python train.py --arch="resnet" --horizontal_flip=false --color_jitter=0.6 --norm="batchnorm" --hidden_act="relu"
Rows from block 15, named by matrix and row number. Rows with one number belong to one channel. Each number is 128 + 32 x the weight over the matrix's rms, rounded and kept within 0 to 255. All counts start at 0.
# convs0: first 3x3 conv (model.blocks.15.convs.0.weight, 192x192x3x3), inputs 95-99, a 3x3 kernel for each
# convs1: second 3x3 conv (model.blocks.15.convs.1.weight, 192x192x3x3, transposed), outputs 95-99, a 3x3 kernel for each
convs0.143 [134 161 156 205 134  95 121 146 124  44  75 138 171 203  64  96 123 142 117 122 205 164 128 112 143  67  94 124 160 118 133 160  87 155 142 138  68 128 141 106 131 116 181 126 126]
convs0.144 [163 108  69 168 146 126 141 157 116 107 176 119 115  99 142 102 166 126 104 144 159 130 119 119  48 178 116 136 175  83 112 118  97 107 125 173 162 147 153  69 109 167  86  82 160]
convs0.145 [163 100 109 106 194  75 132  94 111 104 103 132  97 118  98  89  56 150 195 202 174 163 134 174 108 151 134 108 137 148 130  44 134  92  74  97  81 166 130 110  86 106  99  72 154]
convs0.146 [101 155  98 206 136  67 141 160 120 137 129 153  66 104 189 174 148 117 164 137 123 170 175  89 134 176  55 159 180 166 148 115 107 109 109 118 172 119 130  57 104 158 105 181 147]
convs0.147 [165 115  77  72 138  98  96 141 124  78  84 130 132  95 144  45 206 132 141 164  98  82 113 114  97 114 121 165 100 144 122  95 180 104 152 100  90 131 144 161 119  97 158 139 122]
convs0.148 [106 152 118 143 150  97 131  80 126 126 109 103 148 123 102 199 104  64 131 128 196 115 112 156 109 175 111 154 125 133  93 123 130 131 124 148 134 109 199 127 129 118 173 150 147]
convs0.149 [153 153 135 130 125 147 127 120  81 127 176 146 147 137 131 111 131  96  92 158  97 117 105  89  86  94 137  65 115 110  96  88  92 113 144 107 158 131 107 137 113 102 148 119 144]
convs0.150 [104 135 167 140 228 108 202  81 142 149 165 110 114  85 109  81 206  76 116 119 134 205  43  93  90 110 184 101 154  88 150 111 102 155 108 111  97 153  98 121  87 171 126 109 146]
convs0.151 [170 197  88 103 106  75  61  73 148 113 104 163 123  70 126 137 153 136 114  78 121 146 125 138 182 141 162  65 110 144 115 179  83  92 138 150  91 118 158 150 166 128 156  85 195]
convs0.152 [119  98 115 177 140 146 106 114 169  91 112 139 148 178 143  43  15 127 146 106 141  84 130 178 183 131 155 151 152 110  77 142 105 118  76 138 144 130 137 188  77 116 179 161 119]
convs0.153 [107 114 175 107  94 118  45 113 109 134 107 130 138 130 101 164 137  84 132 134 121 133 124  96 141 135  84 133 110 148 111  91 145 161  90 111  98 141  96 160 119 121 114 128 113]
convs0.154 [129  64  78 123  36 104 134 129 141  68 173 104 138 103  77  98 167 144 105 143 126  78  89 117 167 189 111  28 135 121 155 139 171 158 147 121 122 136 116  87 108 136 150 136  83]
convs0.155 [150 148 122 142 154 131 119 104 129 128 162 145 107 140 137  90 141 140 166  98 109 134 152 121 123 133 137 120 140  62  97 110  73 105 126 112 121 147 153 169 189 168 146  90 170]
convs0.156 [111 123 120 160 119 130  98 139 138 139 129 159 178 164 102 138 164 139 158 104  95  87 117 133  94  94 135 199 200 173 154 142 166 166 199 154 106 117 164 190 123 137 131 126 207]
convs0.157 [ 80 113 149  85 146 113 176 168 100 100 122  65  70  90 115 142 105 153 166 107 142 181 174 181 205 175  62 160 110 125 172  97 180 104 106 160 120 136 183 117 114  98  89 151 158]
convs0.158 [119 138 174 144 136 118 195 133  76 130 137  96 119 137 117  80 155 118 115 111 197 191 184 215  99 133 133 124 182  88 114 110 111 126  50 147 134 132 126 114  94 119 142 106 145]
convs1.143 [180 123 136  58 124 130 133 139 107  62 104 176 203 112  95 104 125  68 120  85 113 215 160 112 137 131 122  68 103 126 145 192 130 125 112 140 194 131 121 106 167 121 103 165 148]
convs1.144 [150 177 157 121 160 189  95 139 159 114 118 198 146  51 186 160 149 152 129 121  47 118 131  67  77 142 121 155  63 146 129 101 130 136 171  94 121 144 171  68 182  78 140  92 143]
convs1.145 [133 142 182  72 139 102 116  87 110  96 113  86  97 162 106  94 143 175 135 152 130  55 155 147 191 160 153 119 140 123 113 156 150  90 124  85  76 144 164 152  58 111 112 142 133]
convs1.146 [121 159 142 147 141 196 143 192 131 121 120 181  88 146  88 125 127 165 155 112  81 107 126 142 197 124 147 105  79  93 158 160  79 148 133 121  68 112  97  79 168 172  88 163 116]
convs1.147 [156 131  92 163 122 117 145 149 141 142 188  84 204 107  58 116  91  98 157 125 145 111 144 152  84 154 121 150 122 104 119 129 136 158 170 144  82 106 152 164  72 128 116 161 123]
convs1.148 [194 114 121 117 107  89 176 130  81 125  94 126 108  87 102 129 112 129 126 127 102 136 136 145 177 102 160 118 118  92  97 229 134 109 158  64  85 119  98  84  88 104 140 159 103]
convs1.149 [145 145 109 180 123  76 130 131 126 107 128 152 118 127 151 138  93 129 122 120 131 140 123 103 134 155 114 155 154 132 155 155 160 126  60 145 115 142 103 151 150 110 105 137 143]
convs1.150 [ 89 100 165 175 144  92 130  78 196 120  88 127  89 160 128  98 119 103 180  62 165 102 135 157 123 130 120 193 139 164 122 156 142 153 100 117 172 113 100 185 133 177 129 143 145]
convs1.151 [158 130 148 133 144 127 125 209 154 132 131 171 143 117 150 180 163  85 122 163 148 160 101 101 116  89 103 136 118 123 174  56 110 123 145 152 150 139 107 153  97 193 107  87  79]
convs1.152 [129  85 157 133 153 161 111 144 131 116 107 160 100 158 204  95  92 113 105  53 167 160 144 139 170 155 131 121 143 142 133 157 174 151 132 109 147 156  77  80 241 117 160 127 170]
convs1.153 [108  72 119  85  77  76 131  60  85  95 117 153 193 144 126 161 166 154  93 145  93  34  95 168 176  36 118 127 112  79 156  69 159  85 119 146 132 130 187 219  57 163 146 124 133]
convs1.154 [168 119 111 115  88 129 118 121 102  99 111 182  92 147 129 181 149 108 121 131 151 126 153 113 144 147 189 160 110 144  71  93  90  87  95 149 141 112 112 158 149 173  54 140 143]
convs1.155 [134 159 157 133 113  97  86 141  89 162 159 144 102 121 138 124 134 138 142 133 127  90 130 124  91 165 153 147 134 126 125 137 147 121  72 141 139 197 134 156 107 184 106 154 151]
convs1.156 [163 121 144 112 160 126 127 118 139 142 110 190 138 117 145  89 105  89 138  99  88  85 120 119 113  96 127 111  96 138 112  57  98  81 125 111 142 130 102 137 111 100  84 196 143]
convs1.157 [104 111 147  96 146 141 181  63 122 166 166  74  99  45  13  99  67  21  86 113  96 139 199 124 100 143  95 146 149  95 141  88 127 105 151 114  75 138 183 221 151 147 133 106 179]
convs1.158 [142 140 163 175 157  96 156 129 137 167 181 155 112 187 166  89 113 143  86 151 155 162 104 139 201 132 145 157 199 131 196 180 149 199 113  93 142 181 103 212  88 112 150 138  93]